Weights of a small model that answers yes/no questions on an image's attributes.
Model: 6.78M parameters, 32-pixel images, encoder arch vit, encoder norm rmsnorm, encoder activation swiglu, encoder width 192, fusion encoder width 192, fusion encoder layers 12, fusion encoder activation gelu.
Training: soap at rate 0.0032, batches of 48.
Data: trained on abstract colour fields from 500 small random pattern networks, 50862 training examples, 3.7 epochs.
Rows from block 5 of the fusion encoder of a small model that answers yes/no questions on an image's attributes, named by matrix and row number. Rows with one number belong to one neuron. Each number is 500 + 50 x the weight over its row's rms, rounded and kept within 0 to 999. All counts start at 0. Numbers have three digits each. After the name is the row's rms in percent of the matrix's.
After each neuron's rows are labels from the 100 texts, of 14976, where the neuron reaches its highest value: "tokens" is the input token at the peak. Only what is clearly more common there than usual is listed. The data: abstract colour fields from 500 small random pattern networks.
# fc1: MLP up (fusion_encoder.blocks.5.mlp.fc1.weight, 576x192), inputs 128-191
# fc2: MLP down (fusion_encoder.blocks.5.mlp.fc2.weight, 192x576, transposed), outputs 128-191

fc1.76 102:470420480507403456404485519536514557507443462458600428508473511614452496557447495466489354526486477610458485521448496530483468397407520489476588463504548463487474522559489564496540560523552382
fc2.76 098:537517503497422445499573475531504416452552494483548537522585515482453557523481525601483456500421523439489519519431460425487464444482539538601478531415490489485459449470534488508518415528557465
tokens: "dark"

fc1.530 116:478452405465537466515536506471585560478491536468502511509591457471561487503493539593507342537452481505555486492438522478527623557539627516521480506576505506561492481459411547484404498479501495
fc2.530 116:509493384500467517477580583453497438398496479589478493504449451483523445463543480577503519507552550482490526401493592528381494471524468518461520492608493427605466490510535496461629505445507472
tokens: "mostly green"

fc1.99 101:478554453532533480533407493465474501496449470412556460497477474502512470483579467499492466475523525449479496541501529548503505513665444576554582432543547479525448471511401539516442523488539511
fc2.99 104:454469434427438580521465391422574536459550500586469347485559415465521470531573423548495486475484567482530470464491573465414500529552477542592487477498540486559513480413394523471519534447519508
tokens: "bright"

fc1.296 098:460543505452543501515387559446483490468473462433547431556599484487541499478611545501435458530525479502541445536519447533559496548544472502395409474554450522568480491501439579517465508444546481
fc2.296 098:447440506494479483435507535489493585557496500629535492460480474445521474474492498625578519504605528502471461390485455454404513494589569573466562519519436546646515549477342468509555540439504571
tokens: "bright"

fc1.173 095:526467513512533457509473528491482520423492528477601535476459474443592488518448497590560440455500506432458523480477444472499542473545483548462520529514516489501503500544409620500506523491491499
fc2.173 092:473405538554486503439455565495561408491463469569529400522518509522576556498453463406501511464479457485503443482673646534341536484451515470496482540691494443541520488556577529519490512498470489
tokens: "mostly red"

fc1.561 098:509550403477535451558465509470487552509426510280618522489505512496590515493579538497568453536527514498516471515505496500541462438628507486505568495589486522461466439484458486499471448526459482
fc2.561 096:530565518506497526518509513479500499467482480566528511465420420462435553507470585506453516522538548418595481479586493460354532476576473498500501550559471511539477540440420444493481511443493506
tokens: "bright"; "fine detail"

fc1.228 100:430451487461468453447549511515474552528473498466569489561463517501519507529520450517469435525458507570474536561577453480479511535445522472486495432463508542460454518601464478490499569572553481
fc2.228 096:570498621490467457412573464526464499438503538468488502470486484521493480467497499526509451517501469422463524516409430423505410497522497477509534521483538452481501464417413489565509479489570459
tokens: "mostly blue"; "dark"

fc1.408 098:509426492498547483543490549452501508522436492433525484489490445508579498463501446551526390482484540529508495531496464479546539424609517556514577546474539528514542481518417530515480575460492540
fc2.408 107:503479466556472520566505590481526382419404480604433409522463452449622488468474528474476558481507494540488465461597602507370482490502470545525495466729482414593464531555505529517491574491442500
tokens: "mostly red"; "fine detail"

fc1.66 102:523536491529495476529499533542497462501539472393590453457471433505518522524513537517614464543521542482508403458466413572551422495480446548467470515513503465623500545498479507560606435420545533
fc2.66 123:508591641532552462531480477525501455546486492553488290473511514536502491496617429485515521492472548546476499579521469531388533564452523539475500505679534419500455469503624524569478486559535522
tokens: "mostly red"

fc1.473 128:462447436486495465447452500454484449456471571493383534440515513490593496442437468557444531466499505493447460504534470474461415552527538522491493508678479464488499491576452428491570527483462440
fc2.473 108:526569479528439432489406590582448527483434490486452588502486520514368483478462568513533510553511511513469489552487458478512456439562451581506541475603470508571494456497450457462470527453522526
tokens: "smooth"

fc1.364 107:529400563497502534402462537492467569484452454458557446458468541518489539603430422478530527445550499540479510557534515516432449451368501538515488337517578531548501464467520536551474501575562385
fc2.364 091:467510544483494533474533549511564478494559463478500504428556425424507509497485484483476518504461510530516532515559601456517522496499472512535370506487515517501473452467655519522469505509540506
tokens: "dark"

fc1.145 092:405478459494549479539433550527445518436442465477566454534533560556541453470517583592587454517567570436523536393447517478516480519555469507490554457586512489492591520463471576447516482522435490
fc2.145 090:530515460574484488473476493432489481443547486504526606522526489529519541450421544547403475519461503519508427526531488490452467492500437474625475550466502447633531523388425508498477478528509470
tokens: "fine detail"

fc1.434 097:479466554536522490529549542522557463461487521440535481456518549570525478528584480554513468549546496530541489494461494580534543542512506436524471522473498468556465487481506486565417524505522519
fc2.434 109:546565515516472492490454464522520422583403450425497396496491495521564459505584498492498513493502547520518468601390403544436454508477586522516481486552447479556485493488480560469429466527537558
tokens: "mostly red"

fc1.428 107:537483464471525502484521504514513579451460534429579555454540563458558518425457445598577407498498466552520446506458429517523607528445566487511492546537501555559611486431365519527477550479466459
fc2.428 088:543418480505427527461469495486473414509429481544435460518422498474458482486542469598480434495447492501482503417593509539442486515419579526456472483690508509504488508541550532468566543466580482
tokens: "mostly green"

fc1.263 104:534512565521510465398496493528479533420507503417607535510516593469533523460464497480622543512532517509489511572525476551514537527569581505454501509478376541543474508534540501485504445540464506
fc2.263 111:496480524559426462521503532536540381474432481542412565493483544463487491499527519554466501449450462493558493349485478540578500399569551508466372427459483599525396485581508465442557476564599496
tokens: "mostly blue"

fc1.485 092:434456438470544505549491562493608574495521538468434508401489508486588472475506589549528444473525517472495465446493396512460515525563486500431460507443542501420564490465441499518565548529533455
fc2.485 094:481486547522439437512463642523476362489469501445458390521616555512461547528505473378541528506523451567542499522619474531529500482462467492451538456646489487555511472542519530539446540562467506
tokens: "smooth"

fc1.29 104:498537483427506429405487450502621494493471482408511477531533464508579470506432516520528474447579457450551419494458437489491593542538544468490484484729466476457432473406433607508486514493494461
fc2.29 091:500452439522473467477572587461547365444481566616467493518476487504559542486559524543489487528548522481535503485506582524479500508457481424494543552702479459550510445546556495537604563443529509
tokens: "mostly green"

fc1.149 094:451508574491505579437449499532565526505516511393496500489515492529448524469533515484469465471507498515426486588455474490434486614520545550431487469550439554508423483530515543511548553472491456
fc2.149 112:454446574551430472545473477565511575452491419567472575507510581452491458474499416612470461499557509489497519375432440492525434509448596520454494481475410561618533508512414464448480506502503468
tokens: "smooth"; "bright"

fc1.300 101:469517486501471512510529537510590440490483488461535478469476532550580542485453507513615512557551553507502476449466540508521493624544473470462400589640497455540465509617455490567534537477534503
fc2.300 109:488555566513558372512477456565561470539491471495481427444504551496472472484550383493449482490464491469536537533428467510466530551431480457454463417732530483578526467547507496519625488489506485
tokens: "mostly red"; "fine detail"

fc1.222 108:523444516510540477479496463463441477518518445518525474474446485467547495530460444519559558493519503517399475528532507487484455531519440568515566519444519478508478507566486497573541505511463496
fc2.222 105:453474518547501539508525422451498451490533547596482277530479567498615493490555485504535455488517466517532465457518598472453500506533475534518580507702544534554511456511495449499512469488434549
tokens: "bright"

fc1.220 098:395462533579518498513483513537539494427542530470463527491550495602448532451540556656383505539512487454405560477478411527424453527481423468401441552539400506512504513518583446535482519467417454
fc2.220 088:491556511483366433472505461540487486483476503521510522507500608539483540512401474462498509459459488533455460600450449513447518498501433487432493442493556419537455438544523500506527475541445581
tokens: "smooth"

fc1.448 105:507471499491498528503578503441537556518534429380435480539533496468509544461516517570501476529471486505506458500612473511510466590526500595539585557408507509475553505508395502529510531467493518
fc2.448 096:498446507558565457517513570490570432412501525658464377479555506563520452509523527532494524416518499554478444585493516519497507474558454530514573493569588418609496429554445482562536516492469546
tokens: "bright"

fc1.457 123:446453489470528539439457573489576513520541511419537504549482480557416520489446574488382464472594515485488412524564495516486418545460482489445546524554463492465431517611481488458477509483503529
fc2.457 124:468453492486499508507607438505448518449463529507546482497460549494607511549384522311537520512411470490529476460390429524455470504476540462563431565463485504511579485648459575541488558513528519
tokens: "mostly red"

fc1.383 101:541532554530498513456413465548434547435543548493639521482609529494471480471541500477478464475502513513456508535407505510473553541603517454428569496557453491527479508551536508513541473508512446
fc2.383 100:453525527550425489515455484504520456528472463521447636502456476494523475480463518531464402487529453546512504407415468501500457533489619500443485499502483547552476502553425501452524506539593495
tokens: "mostly blue"

fc1.292 104:431579548504519511549380516547487505459410480525537496495509547511463486493528446489475499547488566477442478549390507502542579550644476570501448479534468451587465477512401598549461537619516523
fc2.292 104:466547552421464489528489432479453608438507442499439376554538520464548468516546514517578483512510524532521505400428481494460463552544472518561536500492463545544481589422399514491508519470598485
tokens: "bright"

fc1.551 101:503589496500517524534385544539490484548372427477569484546562482547486513493562482486480502491500538488391501501462529550519514567592529532364439464528485473503465475537413546507516514552543477
fc2.551 090:509496422459499494519516426464475573468485457536475402578540412422613516483578517515534532526465531500539527468513474431415516517515414469570574494600475496499514588465386595467502583452572504
tokens: "fine detail"; "bright"

fc1.306 094:412521506549547509529524509523505458403459456410509564469521499518472454536478500580508511607506488504430472489418475429443380503397492558447451507600386544508466551421480441487472509451432444
fc2.306 085:491605620533480534429513511509555595505448500507496433507534566559422519517457514509466501477496540482509510607549476561485525469481390486472558495463432453542480477579455518537541461525423525
tokens: "bright"

fc1.465 122:441453464489473505548526557494501524490455536397620496517588477460630424455504578514541416538497474524589427461451576462521423474565582532477512478599447490534452440528514525528446452495502546
fc2.465 105:503615437530491511483467552558538411390475525536583512476514505492507459476483424494420562497536491471489567485457462493435470519499497496404505512654520443598574502495451504467568494475475525
tokens: "fine detail"; "bright"

fc1.283 093:491526457536473527556614578526514464513547468421457467494493449531546549487459497557513468558508494516550499369536528566555459579459504517522500490591421425472491513491474510517562528520439490
fc2.283 089:506485485499527474447549650574506424454483523582526443431464464487568515491462491455508518475512488466491447554535580508483525507528426507493508547639523443569525465486463510527566523469506538
tokens: "fine detail"

fc1.451 112:441478444500531508496572527452484519537495552409559452571569538612580536479568566543495434508466499452560509471529466522505490504503552481528536411627502534466435516431455535552494508521512474
fc2.451 109:483541445539496477492535556485532453470465457555499518475482415439460516506494493533510536477565524431536476449541544515365502481534432499496533580539464536549458521419507482487526497498523561
tokens: "fine detail"; "mostly green"

fc1.547 102:469447540466587488522446454515460459532488417488516515554478525517491439493550484581552405535533533497486460535387448568498574508484547516478490467521562560505518500545467551493504477501457528
fc2.547 118:502494467489566582434517368388448501540494542555534499473531572534424538507501472562519469500509496497426505445482377496499492515517549496622530484530550451479516470483443511609543556528476522
tokens: "fine detail"

fc1.133 134:482556562502476460477558511530492525440564479307524483481443503535570562518468564531547487550552504424555549469529489529467459501461543507414557523585435540486469458498451540552484511556527519
fc2.133 113:499530603530457458524574548503484442411486467601571573460481514399399578436502525568499505518526494334499534524531456486467528465511451498385554527499503569615486504538422466545490461525440495
tokens: "fine detail"

fc1.135 115:537534446510538486411516525489453464526434425434552451536466504493407508549625492547533484476602525484570414516533402522545490451549508536450497527514566511490469419477476439490512587492475488
fc2.135 105:538528465527581510546519469457430559513501565492443458542529461504533442489496521387477515500475550470497471448474464566442415485523450491474388567506522521524504466589383513491409560497516479
tokens: "mostly blue"; "fine detail"

fc1.353 101:543517552433491465514464517530505513450498602480570466536578516526594474526450467513550500546523435572481483556490472474475517480521541477501455505503476505560483426554531451563423588518582470
fc2.353 125:492510475555462445461435559603480482533474510438469476515558567499501455451568459497514519507521544504476503567433483500518470483452538520471500430604487537552541494466430504484508514484476543
tokens: "mostly red"

fc1.307 112:554554544536541565479373580492491573447421504411576545540594545560445498455563430463496471528513503516422433496545489476467535469629517469523522419480498552514448530481499549516472475438470512
fc2.307 090:539384542537491533526501549487541409498529447582563608491463459504562513465462608553545491486397469496519491469528482444500496512571603515531459472410482565482513540553469520458544492448566438
tokens: "mostly blue"

fc1.118 118:518538440443492460425497554462581511457436508521492393480558466493475497565554519520563494502567518497552419558549375503550506581519484483451472471503513505482494446493510428542508485489521467
fc2.118 100:521543538495535558491473484525442501561511539473474482507582511488503455532563441493400448475494499463490487505396537520487460537550455525434491551555601501509541455543308455423488543471480507
tokens: "mostly blue"

fc1.468 101:531490449559459465434512538506579467487452557397502457464447512480509469524543469515592406588582523530461437521455482550532570489463491489447507580475478519537478475519526482547519519501504502
fc2.468 101:572594528528478504501515488556411451549431450435443459495543477525542507479498566426448482459446463502556505557458370594464437514521504481439416446561478412470517492530475497483493512496473495
tokens: "mostly red"

fc1.130 110:464430484484505470535525494512495480520512479447526449460512457502514477511445492568596362482498561533570425421538478548559535465498478584476533569504449516494536492453474578496494584573540504
fc2.130 107:533450487535560488569493603549494431449443469486436460470494457446529503428446486398427493471507480466455429506583588550477507475474450577415486448603536437641518568553544510528503482485525447
tokens: "fine detail"; "bright"

fc1.568 107:482588509486512418562479568525546541456517454371541512575573481531576495484524602572525490567559493458552497432443493483528520543587586502491544497588416435493476523562427599533491534538502493
fc2.568 089:513528492493573452516511497467462515489466577573503373467499519513505477482443530601490504500504496423493550461543525417423549523514474481442519515543435443622551535479467426528526510434480594
tokens: "mostly green"; "bright"

fc1.483 105:465530531535437441548545588549531485480550451507591472476519422529551457507468555587503463523551518493531430465480499498502569480481485562451572514589477454442482493552475568569459593589540482
fc2.483 114:510496515549525462493490598559497416472470482523479353453466523441513540452494398503462461516511498486490472518572485542505504515495492525444435448674521496615571488520443478539494473565455480
tokens: "fine detail"; "mostly green"

fc1.298 119:523618482537453471445493538500512634518570494502607506506512447463450443462546642517442468478492480472490532516448450474517577508597490549458548460490475529516487491539539472523526506488501485
fc2.298 123:491429464500369533458460523519461519567485528476468589472581479397471523490483485552488524502511455570490471410507424482574446535496624540435458489555501537421515485563404538418489517486548449
tokens: "mostly red"

fc1.276 105:422487468497523415568542530449537447461519491421499509518531459506566527477462489554590455492531519478546459434552547536509527427517485551445594538498454479403535510526492561534478542477475468
fc2.276 105:499427456521523500515529623493526450438453518572457435462459453481600504463464485450510440495520518541501444573558602494395516474568461528451481478588545423615524521536435498521526483510474536
tokens: "fine detail"

fc1.572 104:527463547482497487459464597559580570433431490437467397451580436489470492511492521525526464575527468512515502532549567509563537463530553549465472540388496519517590478522421396471465385465528471
fc2.572 106:480402438554526559482499528484503395468495506557353511539544495442534442470536520603496545490481525505499453438516569511536413515497510527489442463573570432539491444516568538485419511561453447
tokens: "mostly blue"

fc1.384 094:495547482498476439475492577505509435466501439356564474574532442531616465499503616556569483562533506471555411477474474527518499485522533509489516420620395492499523475470489590569417459487525524
fc2.384 095:516526425517516438435472536490555413483485554576527464473534508438450565445506490513439528538514506503502473553520524499440480515489476506465544515671532452533530452458499515546539486509437517
tokens: "mostly green"

fc1.148 096:451562485496510557523363473491452479523401486563533484573479494518474450514563467506458504495485539434441476586439525502499537542613456542393455484598452534515455450511470572533479497537515509
fc2.148 095:504486467420567571526493409467489513506522519516472426532506484436531495496614487508520496517505541481488472433508514460387552528516496528484579434600517486515500559424376496499530524437515461
tokens: "fine detail"; "bright"

fc1.21 110:486465448459459519538507504572478524517468459353588546436511458498537508496483574492553473463578520536511465430417449527463487553502475482541531528593455500560404526479517559554431478564523425
fc2.21 105:561518597516570492510519491540485419447450495506489453481558555571482502500517444523443545471505471420535553614546408524597441508453460471486572490636556487499476444505595480551604489489471544
tokens: "bright"; "fine detail"

fc1.496 098:506489522528535498507545492558496485506476475424515476440477450491545540521464471514611482539514547441490469521541477501494433600448475598559496498532506412491436540542498504552656484430513527
fc2.496 101:507501626562587431531441448520503534494454472507552362491497553565544531460567487469569476482552502565478515492600403528529508528361444481517515484696509460547514501477587535559458566447486540
tokens: "mostly red"

fc1.210 093:526518538482473538488467417498457507493428562526435500525545546471406502521542397571514519512500500520496479479477532499500466439532537567464441536562492428504486417524478350599507555487474461
fc2.210 111:501511498509508439467443504638514448499453471362474471543503558515492468491554449560498507500504559504568515603445444459455482528485493551487504442600516595541469491452496491497521540419479524
tokens: "mostly blue"

fc1.92 102:396605498529540534526460503506496530529372471432554437479530457498502504495622498448487426498552562464449460482521514501560479527664535545475441442537475489516511448555394572537442520551547522
fc2.92 109:437516532451483561543475442438577515457512499576504429552503431481454458503509486492521561533492525525522501420500564410319482547526500541564503533489511587635522549452388534449492522500607491
tokens: "bright"

fc1.62 097:444501545549449406416481508517469485543506540345550483471472493531532505499506549626581505516500512509485493564400474519503523463515560488536616476488548495553517527443501552459508510486451557
fc2.62 106:566560606486562441491439563494477436532411476453512488538564484458519494495477504471426530517511507491512495554463369492508548534441467503514452443505464514514452477480447514518489501493557511
tokens: "mostly red"

fc1.559 103:481510525483574476489500561521619554533511578392476415469477512528631561533477466540648457545449552494508486488513467521525446507443479569530408455527446434515495531493401544535525481501502577
fc2.559 109:511468480531527418470455537599518482472425503464460376512533569462516454452538447495526509500502502532526469517612460461440502462430553527519522562645548392474531444526614516545402484446484543
tokens: "mostly red"

fc1.88 105:511468516500500441538480468505520510435460548537509452518654556541412488441488421555603520499541473524531546526419490505464485432523525543535372515531476510542537461570492485540451617465472521
fc2.88 114:507552413458555511456493415522543476563423477433464523532494592520477447456500407547488504501491543525590519645435502483452496516422459521480493451488516552550495509515518474499596507486463527
tokens: "mostly blue"

fc1.415 089:410509501534441444486570545532510462502547453542532435468474437534575513519519524588540421509534522527553486440498503466510553477486555567425540553585432462489456513556486537516475539587486536
fc2.415 100:533463440540506496510503553555474454439450519518504296474500474443513516468502426505479471490456499481468525583580501532404534543488406528460494497648512479576515476531371535516542503526460491
tokens: "fine detail"

fc1.247 096:467532449537534503520459511505470483479540468417585518512525498516515491484545581537446456588495457468570489538450422496555491539444512468452415480480497487506472466455444522553530440556505472
fc2.247 096:542446472487569451553586488488479519560436466645514522508486496535495501538443528569554486469551576398488478506436498490446539545412573523500542497532452543578479571440472544551540469510468536
tokens: "mostly green"

fc1.257 101:460491407504566440555530479465503468470512499444477537489522527490616526530494532503492494459509497516501490465538477545503560521515456584467514486470526440472531473559485494542566518500450435
fc2.257 103:555536459517526507518473535469533422474425532536448331547531470542447520451505459367467515500507496522520475468518536505365511443500528537509436429714587413595486459540428492485496478559499515
tokens: "smooth"

fc1.178 095:475543480493481446516458491581505436479496484489501479483448504438554523496493545535485425590440455523519455470556368505574503479455481511495470564577503430451445464410418505599585419486513465
fc2.178 107:553489411540470500497538480574500532566434486509483466460563453476452471471525507502536541477519605485480468480462492502554463530449556534533471507643553504534505426478442566468487490480480551
tokens: "mostly red"

fc1.140 105:525483513534452528506477500452486499456507485364475468463478503480557476576539445653539404554561436508573442474472472523604562460553488456564566534536482437498532481372505451539534500505510523
fc2.140 094:487539407444511511523491521453474462525479477517431474505472453554542510464492589456528478531483552508498446514544422551467524431557477459495365569530429499519447420542470431541424466505515522
tokens: "mostly blue"

fc1.522 117:404470470491485519458486528516552545457533482418553448509523488523412421518575555589541579581477535461409461505448511505486389488437502507460455504455477550493566454547502412549437550503491492
fc2.522 117:525503495477432572532484551586417472506516490515417544459501515499479538506494630599479505459539499514500501462467471550494490601555496501427469403452543438455532511505441517476502469429514517
tokens: "mostly red"; "dark"

fc1.183 097:447542480490531469484529486508550469387565460422606552504566586479555487536561544552572477512489516494502458544475491507491484521378554494470540508604434511537495495495496491562520512515488490
fc2.183 089:584547635534539427465489520502446513483549488483464519491427667521608525495489485503562487524477516413503517489486514477523507473407439450483592508540463452550457496514585509556507470430465574
tokens: "fine detail"; "mostly green"

fc1.269 095:524571417490557451523455582475473456493480525319498512602512524468578516537531555454491499591425523547525441419453498451521532492429493521522440488521408415449510537526448529479539498496443549
fc2.269 088:542480476512512409504546619479442473497457545637495466474527448524522484482527488580493517530518597468534498532605584430410504519470483504510508543608478445595508491496514570529475508471535521
tokens: "fine detail"

fc1.326 130:544461535463504507414495560537544596409515451435484399428502508523482511555433502504482563528489488574480466534557465537486473411394508542540453417452455529542537509463497461490480585509528438
fc2.326 095:487594525544504457547517550455545448532477518559520513481392477472427382477486525523472471537489518503541537436484485416486512476585527451510446490466508467445481499463555511532474449495573476
tokens: "dark"

fc1.246 094:457539523522514480509442504522403395549465472456586506552437440515607500560492542540559475512559513435455500537487522484494467555471452534447487449583502489548496487504523540496508411471461508
fc2.246 105:542556504521482477475537488493521507399512537463521394541532481449482528490619480483526516524464514472439478511475519481407511491462466483478516446764497434516453427454512526532567547461473526
tokens: "fine detail"

fc1.387 119:406462494500449416561509585491518499444533483468552446473549429536629464463496527550580533501492455460604468461521545505465429472444581581462531485611417563445473501562480509522480575456505471
fc2.387 117:517512534540583483467477572532484427486504522589534414483566545507470515492490434505459458479540484440454466605473465464482522479551475492382507514648479461522547453502451430570567491491446516
tokens: "mostly green"

fc1.381 102:490542377502512490552444534452427457531400510397602518460467484510557482483528532449501467490464473490486419523467559549513510453570528510443599449504577507504507483445456522488424520544450513
fc2.381 112:526498400450470604520485479451548492506484428575456470500445403480578507487513454482490495524487556479526528424504601509357495482542481541555472469536513532494546565450468518472459493495547504
tokens: "bright"; "fine detail"

fc1.142 099:527523470500489543486508550497422453467418408478546516506547553482510466430508422626492444585499470580461401506511507491493567526581474400514499494626580495452431562468456561550415570525459472
fc2.142 089:494541441527482500518510537421539541439520458525580514445426488504531508475509513523498480518462454488605457431547494473508450581459595500585447540589456525485537505441472548484419550436527429
tokens: "mostly green"; "fine detail"

fc1.204 101:521490495533502507473425608515456512476508543366624463511553493519541445504506461452557496519581475514510460503436498497518537500560530533479460433422463469513469534569460491452494482484546501
fc2.204 093:456505491597491519499505547568531467450484454469455562505515435517524459506429512515486491459547478575498506569419501527520425504554587528494452507543423515491539531552391521468479515478516533
tokens: "mostly blue"; "mostly red"

fc1.509 107:541564422476516425514507569551592522496508564343518436490506526519583533491398506532576387499530499498504446376475429543577534504518547510474476522517459472519495470541427524530490512463503493
fc2.509 110:511491359533556456457501617527515409551473489563454368494453494510476442530486409496466436497524557500527489523634507525418536560401513487494513514684481444528473450482607452524521424541533496
tokens: "mostly red"; "bright"